config.toml
inner_norm = false
patch_size = [2, 2]
width = 256
lr = 0.0028
momentum = 0.95
lr_schedule = "cosine"
Rows from block 3 of a small image classifier, named by matrix and row number. Rows with one number belong to one neuron. Each number is 500 + 50 x the weight over its row's rms, rounded and kept within 0 to 999. All counts start at 0. Numbers have three digits each.
After each neuron's rows are labels from the 100 images, of 14976, where the neuron reaches its highest value: "responds to" is what is common among them. Only what is clearly more common there than usual is listed. The data: numbers of one to four digits printed on busy colour backdrops.
# fc1: MLP up (model.blocks.3.mlp.fc1.weight, 512x256), inputs 215-255
# fc2: MLP down (model.blocks.3.mlp.fc2.weight, 256x512, transposed), outputs 215-255

fc1.3:499565517492539470496527416555526572483457510490514416440561472421471565420482523489534498499538462539424521465500438472373
fc2.3:504394513553484447455474413485465439572497529472520519477441512449598490509545448512505556564441474549482548526534393484575
responds to: length: four; grey ink

fc1.468:503537544393483511507494546505446531505523469407477530521499419544419596541392471515534483510495523531517531490514466515530
fc2.468:469519509526586515494449497464455481429497487561566542409506558476478431500501449590413488564491463527499573482497608548538
responds to: length: three

fc1.88:479441606489454541374412514504479516507519528426500475522411498467511509434584525440528529449540494478397532466514494440454
fc2.88:516619472587488496549513477457523549462446446548510443491517508591543519600428471535495424454433576474555429464516562457577
responds to: length: four; blue ink

fc1.134:490506559434532501421492537492562508502465476454405587557546526573439450398484578473480558539430513462605499540471443485428
fc2.134:486456512523541492409518551460515484521587468459492394530429435513530548518408417526571481416507495621524522513440546479513
responds to: length: three; yellow ink

fc1.256:477492555512513480538528562449531540483537596500614532442590510431519479571491460526477514449457578574399498486546501466537
fc2.256:488438424549621447446528451467496445476455503446474472600583594474493545526552552490471490535519422498456545482487536521456
responds to: purple ink

fc1.144:436631418377499504503522504518585412515451462563491570466556505496513451498454584519469534488465487420533495484539412491575
fc2.144:464390567549475520518448452517512551525458526495523472513491447509488528537511416451549600523466489512479555553477528493392
responds to: white ink; grey ink

fc1.53:438527497640493441376562512550498514453480494588517570579511544557482534491443502536531474399453521491579509480535485484495
fc2.53:496424536525497409541573497436468523592504510495465390444403486541559485475501483474507581501509481566546538422573447486536
responds to: teal ink; green ink

fc1.59:553516574477545508523485487536622432460494466497460475481549529513496462599555518513541495560523491455472507561542521466599
fc2.59:466574425506462519461473426467481573482425509487590503465483425532493506554492461538474550403468483553508510502425518484459
responds to: grey ink; green ink; yellow ink

fc1.384:468545449512560464572512541430483440552498508486556518493439482404449459445502556525470504480515522510423534546557514575361
fc2.384:533501501446480518456465432505541548381508497408509440465543499490625494564473458518559381467467493452415460456450498457596
responds to: length: two; blue ink

fc1.380:436521512488584462531524458500465504431552415545488505493477570503521425512409578400479525466456512500517395511467548500519
fc2.380:589501462488528600504438600477479463452375501459503475496524522466626616529456374513528443527495493524540471530505502589527
responds to: on a plate

fc1.432:512518500486510447504525513528460500417564450504529487474533460509532513536531417579556574438462563505529446448490585500457
fc2.432:488487527426531468529509515545478543491529416594551504502571515435529474493469471480451477571425513537452500525518445474534
responds to: green ink

fc1.423:500561423452433492411640501474478397520527449400534504498448510596518502543486548520560501503530510492472545429487509535477
fc2.423:488514526542578507454511489502501516388542521419461498493501525443461505454515380520592514456487522584541492506560497518514
responds to: length: one; blue ink

fc1.237:524505565601513428552491553468536502562458504514488522459480458479451461553461453463593556518484465435499491540487468555514
fc2.237:502512521479515594536532516544473486473452432403501478520480477562530471378489526567523423517478433487531551503562428527517
responds to: white ink

fc1.192:494467606534540436474466539494550549507419439486382385532529521518539519498429441463526472524418517499487587448462459478541
fc2.192:512438557466516400534532449500437534567488484583472451492573453510483548421520507566568555425511476455485541439560454474545
responds to: grey ink

fc1.310:453540488534533555516550513499576415447404537509452524497418451521503409565487399499473490487564511559409503492439640595487
fc2.310:541484470498525542485521549468514492436487499487394518494586551534483565520429471584533417484546453481490549510498472516485
responds to: black ink

fc1.408:472569523519454451482510361478506641443471463436511481489536493528471441494467457560413483546419441509514543495493525463566
fc2.408:495512503502479532584500473472502477593457443459561523461407550504511561475535597471611426524426549631583451524485460564488
responds to: grey ink

fc1.182:387491505557519532518493468452497459503505489438506497574442497484489458507635503492471501493548478538582527400451543471590
fc2.182:550500534505477598505491545463526548503576419555501433488457502485559532483491520489452457550525528547482437568519551539425
responds to: red ink

fc1.373:647480489369484496465534547539485422513543507535527490454471454491531446486492511495467485437491569475479523497432445543519
fc2.373:412472511497579513426617521450477481497474592501508495529460453506485497439480590490382469541514433536555528422582558437514
responds to: length: one; first digit: 7

fc1.472:532517563494494533566499487528595620505506550500434592531510465571446543480460475506449568459489553525401473594337458449452
fc2.472:450584461532455454448467499520542447506466468474527417511534529459437488509408440604579562475509465637602449530475516424506
responds to: teal ink

fc1.329:493541561434586526493465502479566447506476470586556537457448505520517442504621479489531384530507481551525513491517400463483
fc2.329:383511495423531385592517436517503491459476459580475489538568574458441439462459572491512528351570437460546569482630556504472
responds to: grey ink

fc1.50:539550539553453501619473398522501493408528499495580468472529472365507484425504449536454477528484550559552558417414450514396
fc2.50:508526433562556540443521503581504430494416485602523537486396593548533434555560463570491495471529544473506497539432526477442
responds to: blue ink

fc1.396:469488509525514445517509474582498448553486472445583439498452439431497474429519408500425480476468436590436516509528496420487
fc2.396:533518434521488530445454550561567565462460539486494545487517528547489528502463547542502443551494537435460509580445554453410
responds to: black ink

fc1.56:488564436538495451554529427467502470479528543487500446517461564601477395431450497541554548529440537512447535471611414440400
fc2.56:556481452397508550565604471533494489432485402495438539466536441506617530490519642455419449501421579540522501503529487467609
responds to: brown ink

fc1.447:480466500554557525418453457470506531432514594582551472457435459494505514518566525505565521483472517353480470512545432369552
fc2.447:519422494434518408573383447529446449482440505549441576496515509446453535492438501485402526561510486589521558517540535594490
responds to: length: four; grey ink

fc1.15:568424565487516508473471524466497532412530525545458404542469618552508511522493471502555435445546547495505459540492445527491
fc2.15:469478407420556462536398583490436451485487516433492492554549564401561489476494503517453449449545438523526483509505436463512
responds to: teal ink

fc1.68:598598534484467524531453477599544429532457483516520515477513519498533433645496524441498493407530422481540446514489550508468
fc2.68:514533496486528474481590499532476589477550499489501484389486478530481554377401381600588417545472371480496480513507444507578
responds to: length: two; yellow ink

fc1.363:476472455446588512504515442457484563537525480492488452454462490448531386519488465537495554523466423474509522491538560507479
fc2.363:505512496459431488594471416535497548488522490516479445425553525467501487512431487436497448449498590481422556502513465449491
responds to: orange ink; blue ink; yellow ink

fc1.497:574461489495510450443623539414595417415484542412500434514551454465559536464448533476489482460509489510486476571603546547479
fc2.497:536534490551459516527438539521508565423545417507493438545474496506504509500553438496502502453437492522554495486460461471519
responds to: black ink

fc1.127:520404527560456489489505479586546530483511475538480552511549562473552502385421470502444491496479463523554427570507470605504
fc2.127:433571492513508482427478467403515476495382458517430487615578461595588444478447492521378399464513453450432529530489532449496
responds to: grey ink

fc1.438:474569508538563460532451557437356513506559524507534524582496502514551542429473575440516471475399553507449481516424519358440
fc2.438:482417506505538535471464465519495477558463539507502542596408494556497442500502355462581534530553512484451444531447548582479
responds to: black ink

fc1.318:464443517488480439463490422422521434560489437535649460513536603484547517502492441468499466541477519502460417511542393550492
fc2.318:539501591435480516538524391495471573517468630513488452484492561521496524506468538492528568446439439480471625532457417537478
responds to: red ink

fc1.470:554456546487573481539596588586485539552431517523518433528493487464511435546570437460509586527409537502487517582438520488445
fc2.470:570509483515372536514503523509501480524492499517525527450537543498467523442494449472516466607552497473480489407632466505448
responds to: orange ink; pink ink

fc1.484:524394418447399540458481373387453552511429539459506512443423446603494550489478434495522507493428460534527479496509474559470
fc2.484:507460509513532560510593524450567487436504451533531488460517517459530508509519526526485457523501474616474521479522424459466
responds to: brown ink

fc1.84:548560467411587524490606496564504513529480509521502547529357517487515517496464480422489494593470554545428485530558453510526
fc2.84:488482552515424449546448534485466471430480556426509491526626534522431504535480441588488484443522431458555447562554517427537
responds to: teal ink

fc1.79:411498473513524433480534530495414478477420572437585489435497601417574503493451514460503483457549480557581403548486532477475
fc2.79:499625496501460471545540517454549515490467470369420550558528497492498478465543422487461566626508488445416477531545546430441
responds to: length: three; white ink; pink ink

fc1.288:480582518523530486469555496518439569604452508487467580447517459503574526489559478497467492398513447480555425506419538494481
fc2.288:513472491480469548527486478454581486394524477294528519507495483469539506550497550515519483570492540587445481477497487500573
responds to: white ink; grey ink

fc1.176:518531484588555506357454550525566508475488447498448483582469581511437525459480535519527585495590440439487500490544368530479
fc2.176:484475464509577529484482485505432414472539419554490506436534508472543461526474475496516588481463491515550436626530519520529
responds to: green ink

fc1.240:596472563540429480546538527540464431493521455530552494562497467552465490496459432506515540554538566529472442561494517480534
fc2.240:511473500482463548483505465505521544518513559536483550496514592471460465456542497460534444413543539537568516477462461554443
responds to: red ink; purple ink

fc1.238:489550452468565485456508514514458466499598511578472545389542538479548480451465486492592521436569421497479532511520466569364
fc2.238:560514532490478418508474483499578530429486499421464518591562521423434527511526472562394520584406514537586473559492529524537
responds to: green ink; teal ink

fc1.1:547495449421504388541482568555512475463525465424538575459567524485548486468374512566499490559501401592467534497505484553527
fc2.1:453569529532452559500532491466492565477543495541502408475540484527493547454511448519517440502460548439541543465553494527505
responds to: grey ink

fc1.347:519521476455370491450515616541456493438508407536505493452554473466517560476535422524490426501448570436549493537510555615474
fc2.347:450491440564490518510553448467631482511533493573510532545410535437456495523599577535515551487525400507519513521474494534413
responds to: pink ink; purple ink

fc1.370:612555524485465449537583491402562436507438538593534521433457460500503496520602462491523453430448470538494370531456494524504
fc2.370:445586501546513555483466398495526490584498457450477460556484515519556574499475495525535580502496454448504520440465441469422
responds to: orange ink; length: one; first digit: 7

fc1.415:476500509543480540446471491526401511482479421573531353477537468561467445480503470502486488567507491526509522440515425500533
fc2.415:459518413463443524481482470478488602507429502516524463492443471467489493424559522500496555482485487464523379528526484508484
responds to: grey ink

fc1.236:491503429532489497475513523468588506572368470683524574538512425510611539453535500557582451533445561466493475501568518597483
fc2.236:530593479504481524516477436426474475425513523419454441427533533530472541539495536514400466463437533489419504573534460521613
responds to: white ink

fc1.420:570571438568478496520483531522511544533451465460460456651464571521474536462631502543500506525444524514526589567525612526480
fc2.420:526487422467570443481425511450518516499421500557504496402505508570541479506501561500529475489531544511579389530478545529508
responds to: length: four

fc1.389:456447471505455499508465534532513431435577432504503573530601514538587484452408477505502515426473462550513489582448557556493
fc2.389:437501513499545553482601467523535553503476464594449523527507512443429477464463524603515497496575504445547493435521476514594
responds to: black ink

fc1.38:460491488487456448428422447516464573503378575504515472458473424575459533547435425514471480491437515472531514504463458529468
fc2.38:529373641493507535547585552482457537568583438526481571476490456485417491482486547544474564414589437593514497546502461546483
responds to: orange ink

fc1.353:534543647474443541506515615545493500561444467441456455401508480448474464566539504478451542522556519458478488448402514493421
fc2.353:486483378495399503525457537487478496401494458532508544592586493452558534503455476485530483510526509462510506559589515443545
responds to: red ink

fc1.282:482543556523530441533519548464448547415479508527500477487437547512477448420523431525526554535559458487525498518483534537487
fc2.282:498381432484487512481536439530482540542508427452508499478428553493510418521514409537545496466407548515500515454515528553460
responds to: blue ink

fc1.269:545472533486563506466557583518482404399573501507537524426438539507511501463516534473493538432481451509375401502427561478453
fc2.269:467448461537531475479500443411595537500511566530452500486524502498515593566384436442480547518466537470550488510508547488484
responds to: brown ink; red ink

fc1.372:482549546467421397501454454562551551480478582419621481564454487496514473487430489583528536501440406543364475410531550584624
fc2.372:368472468602498524405585443521422476438517434493539509548416526558547451563470514457569515565611575532525548482493484504451
responds to: orange ink; red ink

fc1.404:504534520546570481410428477456609400462519513457482589561429561495421575469435552513535487485485479536470452522460485574552
fc2.404:528486511540442509614508498485520497561449490545543470541556480489550423506545429528541512506513435452528547568479507413464
responds to: brown ink

fc1.309:495535424477478507494579432431399420642464541491549495503467475554496532499493533519500611431521530533460614513439479510498
fc2.309:530509568446511501565446474567507554597483508578635485502500467486526531439538370536521508612472467470525492512531482595538
responds to: length: one

fc1.199:531490473419456494460473577473603526489503415458578504363472500402477506435440487543582513513472447507482484543482505506467
fc2.199:452476581567551615475516451489418514546540476528471491572549494587488486420484515515494505541577591499449588445558473398471
responds to: brown ink

fc1.202:506528552491445504524618549495541448476433548571565521468515537558500551526466457550489556590543406491510447479481389526484
fc2.202:546484445415610537549412481585458502457501484525634577491490428438516427468520641500488501484484524464494478569521552420503
responds to: red ink

fc1.149:523448400511484494529490528425507488436535528527570555481544534529536485500529525471490480522494560542490591539504575476497
fc2.149:479452542436522591493506507449458614446523492424521487547482479442485442512516508560500547502530570449508459543532463496486
responds to: white ink

fc1.20:505642597530407380384555506463470498499520490573473540439534389524431560502399484420546492414478493458445491536535459491429
fc2.20:542468485401455498474439515585481443488466553506496411534530544579501546486586566497488495495458485506555374464517338529568
responds to: green ink; teal ink

fc1.259:447481468447518463562478496561414525532574523552484494474569477618525438499495498546401503448577503439464557475447525531486
fc2.259:492507566582490465542524528483481464509406495490566521483366510454566551506531446432535510425501444490517597522506475463597
responds to: orange ink

fc1.224:593504516420593542529520498511540456525545448445445422515467607531512546490516458456472622594442512502546495478387470488438
fc2.224:443445496505442499468475520490552373470503572495488530483548489436519498523439595592547536449464503527486422439514507545508
responds to: length: one

fc1.105:543523500623478500473525556535472461486443567473544530546530522521467470540531528540530464545541530561453506572514604503447
fc2.105:519526513453561524532417508499455551507646560453494398481483487481495570496543530505440486491503436391472496402489518534600
responds to: orange ink

fc1.333:476544571495534440488469492492480370489589507499506487408566540527480466504478482471401574602499549522484386522489469448481
fc2.333:557456437558441567439467509367496653543433492474503497553407485423507587426515434536497426499483417517547549557488470581488
responds to: red ink

fc1.340:551538497659400434429553471563494502485468551403395460499575499505549487565483485517506580495558438502462448440583475639423
fc2.340:427542466508473553502426563469366525506533555492545501581483443531439496563548555501464512574427421486489574462492483479534
responds to: orange ink

fc1.471:503590433534491524484629433528389565486362535513525520564534553502567486516550595525455547554445585642541560535504429484434
fc2.471:599547453466494515477377496463570548548619561415577452492474459482470528499562543591472423570526581564521394443374513576534
responds to: length: three; teal ink; grey ink

fc1.378:442604485445458448430516527490487455457517533479513548481517500512468515497481493498455475588514600509481562522470548477512
fc2.378:506476569535512646460469617479603538413487540547477512500484479506527487471558433484542466566499505495532605577502489489469
responds to: length: four; blue ink

fc1.312:502643499519529483487414552522633510465511441499437516516476512499467580477590475531509543612525477551481536521618578433469
fc2.312:489521402535529518488517439424452529516540469519519532461515429557451553576518606489561474454577425409530460486506496578528
responds to: white ink

fc1.291:452565469455469427457495425530533519482446444442478507540560519514466488514671360552490511558474544489514516426492518515459
fc2.291:401448484545460445473428545491516532485522577524549476469397551488455442501422564509510509468527553484503499398469585441534
responds to: yellow ink

fc1.402:602483396544584537522520556451474498436460483467459447625457478483480535502520540477558498563574557522530550565490517525510
fc2.402:550527477457484467576482446638576490402583513582567476450418480536444513509494455575503431446388493478482502407515496651470
responds to: green ink

fc1.364:511513533479513551439448503423464445490536488563507621500461511568574513511586439601543533555486482441438473499508526450462
fc2.364:419500491534539463546497436465516542573505513458481514533505412460522594521500618588557455582582603528458549490472429503558
responds to: brown ink; black ink

fc1.463:498544468545526554487517516469525424539424407461491300510496478485488467632497397488488505584538544503532428490478598560470
fc2.463:430505525531520513468423507491503580584548500493440515383497494501487536483539547575591498395460494519588489542506376493469
responds to: purple ink

fc1.509:479577455455487531481520540455497412540516476487478440471504503517542515613517474564488547517541425504400590499481572507543
fc2.509:570426387462548533513439570521462560459523511508538509438551489474583474375463573391520504560472498476621546509511433467461
responds to: red ink

fc1.299:404585549571510502578466546510554488469484425475554506660437496598442570488455358510446528508476542566481466571555430494394
fc2.299:567491507560480509397440552530581559484480442583488488422534485441448513547466528471515508449522450515553397512575521384571
responds to: length: three; orange ink

fc1.93:542463468457463582464645502543528534445510629564563528592513517418462487548440434487420520518585549462538500513420545405462
fc2.93:438474488488540524515415628539521448454494510497580508460437448488451442501449570456482496498464467506524574479542530445451
responds to: red ink

fc1.232:546582503560441568507533553581561473556489565505487469456468495467495576468501475510486528495488569404441458691476459499471
fc2.232:466537521600427532389535496578490407542534555429548472388554513515416482548508542448567441546495490598613432449532583393479
responds to: orange ink; pink ink

fc1.111:398423471513478460554430443549523489467513488568490481535541549557483536497423460499553468487446497510494501431526572522469
fc2.111:426447456516443503571531445460472505525486551399518516425533383439588391466598547500468564461565507590500516430470400517471
responds to: red ink

fc1.16:489480505511440391579488561459554486478515551559559548409517508521604482534493501574489504453453512518503487448540474451481
fc2.16:544533455460509518496679487545430504619500478520568491499450517446479544470455581395517499564562421478453523532526552591478
responds to: black ink

fc1.307:497585542603547552520564534459458587512501553467542477422452506393529461452589507517511480532492551461482499470441558416521
fc2.307:502461519451508425407391536526519471530535492507398500496541503541430469518402508510502425562483452497495579459511609515453
responds to: brown ink; red ink

fc1.296:413417448474491490538469504546499559550526433530425555545498582533501480488519588612645448574510484503542476481582518622530
fc2.296:485495531490507465444403498499543460473656579552512459537539415434563447442502407560503559480459428517504485472473525529561
responds to: orange ink; grey ink

fc1.457:413544402567569621467497505450455535468426416401493474532526487508520511538502560461563487488515451582495434437400479485442
fc2.457:453528531530473450545510488526547509436468516485543559473576443478556394613514497478495481465533567551566537517469441488505
responds to: pink ink; white ink

fc1.411:514479479508492467464537502573533589511483382559542413498563551491523470521557414483403491462521488485442452569411466439518
fc2.411:511540458473437513481529516528458420514501553354412546488518595553459572572479500429394503463480504572523497530550571488482
responds to: orange ink

fc1.241:532496532477444531607470519565450537493537505447458574563543537443425483494481518579487530596554514528465493475460478561493
fc2.241:545519484477575408353681510430444537511480527554506506432561484582630425448523421502512554531462483471590561536522525508506
responds to: on a plate

fc1.42:503533516594472509565534411529506546427502506559476556500466522468549526462519577620457478521620408460510455507527512422396
fc2.42:496584516486536468590448585535486431491567516482539542458513415500471496514553501463572476528432586471475410588519519547586
responds to: length: two; pink ink

fc1.72:516536463477483554558572452451585461432495557432542451485472494435469449537449549515568482444490434516481512421438508564416
fc2.72:571457426546497495441579488506595540502510502554470470514441449514501636473456495543532522513538556512578542563565568472526
responds to: red ink

fc1.163:508567552471516543470449440471492474510446486458532543574487483601493403610549439512497563523447525565526504454537498484484
fc2.163:447495515494441461544499616514615599454487507434436570457487509374488458368444562496480541486547451477554574563532521537483
responds to: length: one

fc1.374:422471403551478538611551445482458490477531489475540425548460517465497486477433439476529423574469520482530525474542493480451
fc2.374:510452532528449492499472544425535522448481495414417522551591545534569468540599611538526507444484488473480463551542488519556
responds to: yellow ink; length: one; first digit: 8

fc1.137:518482525468502529500461495477506507487539477474485583501409477464455541483533402541579530504466482465435545530504558571506
fc2.137:447517503573421564578509490453435520465498484449579398398533524561604404558473501538609550467476489426457546498498398501455
responds to: brown ink

fc1.211:507510460505463580440546531534536547413483358465516494493509432565449523551437461546544426516465585469471499514448564532469
fc2.211:441502584494529507521492496486571505451528492429506511491505422531455479440499457493510514466535429470534541427552498498433
responds to: grey ink

fc1.49:419554481511455523455383512446450498452432429495542465538633553523457456504583574468569407485551448507487472444539455554443
fc2.49:542485525542506413469510502527513549484411448488498501538395444425527517514443529531541537480485467545551492668472489551555
responds to: brown ink

fc1.27:511433496436456507421487476452446483484489519535613442511516499564527561516528467490489519527532481481536527643438455465553
fc2.27:540592474556525459519527478601565431539511536562507438434450453451465495574440528505508495407488508484583555406503417488492
responds to: blue ink

fc1.154:471490456512423495435499500471547539481545472573476491605528446567582669476576550488460459529495475523523416462585451473452
fc2.154:502502473547570562585361455510527562511486519518434480511501496487367553556502477482552547506561430487518470521542452592461
responds to: green ink

fc1.268:438595516548585518549474607518488569372466496479495490530480541519485458534532593592553547478586502591497480562512500485466
fc2.268:541486561481444560560495483437462460466493526429401590526502556478530477521494432510477582448448558407409476514529548607535
responds to: white ink; grey ink

fc1.477:497526559516520501510569551568469432546419519482476501481543461505436494542471517542378511470458440378560502556438525435479
fc2.477:457424429540458452416480549432535506443475466477524533514452472457568482462545505592601500486533490618571528495456482392496
responds to: teal ink

fc1.257:426495367506482553597478454504564559516502595386478477474491496475452511472555504386542500490627452457522485460504496483602
fc2.257:500400598470561452514476550436505492450497496502548479529492567474500529508506484555548477489458546560574521546539524515442
responds to: grey ink; teal ink

fc1.419:610447463519387493451486474437503491565488393382362474508563529573417399592522428574480547545558521510470392477454524501568
fc2.419:437586550530475466552497598516443530550425499589601499527466482484585471523485560511536461425494555420522520465492468496491
responds to: green ink

fc1.474:508490524481412410493479536508482501438494475593488565558543519428483551483479472540481495478478536493436439584495403435409
fc2.474:577481477536453553456545520534564501499517547496508432468503456539522560590517520471597558614479332438428542448496504570548
responds to: green ink; teal ink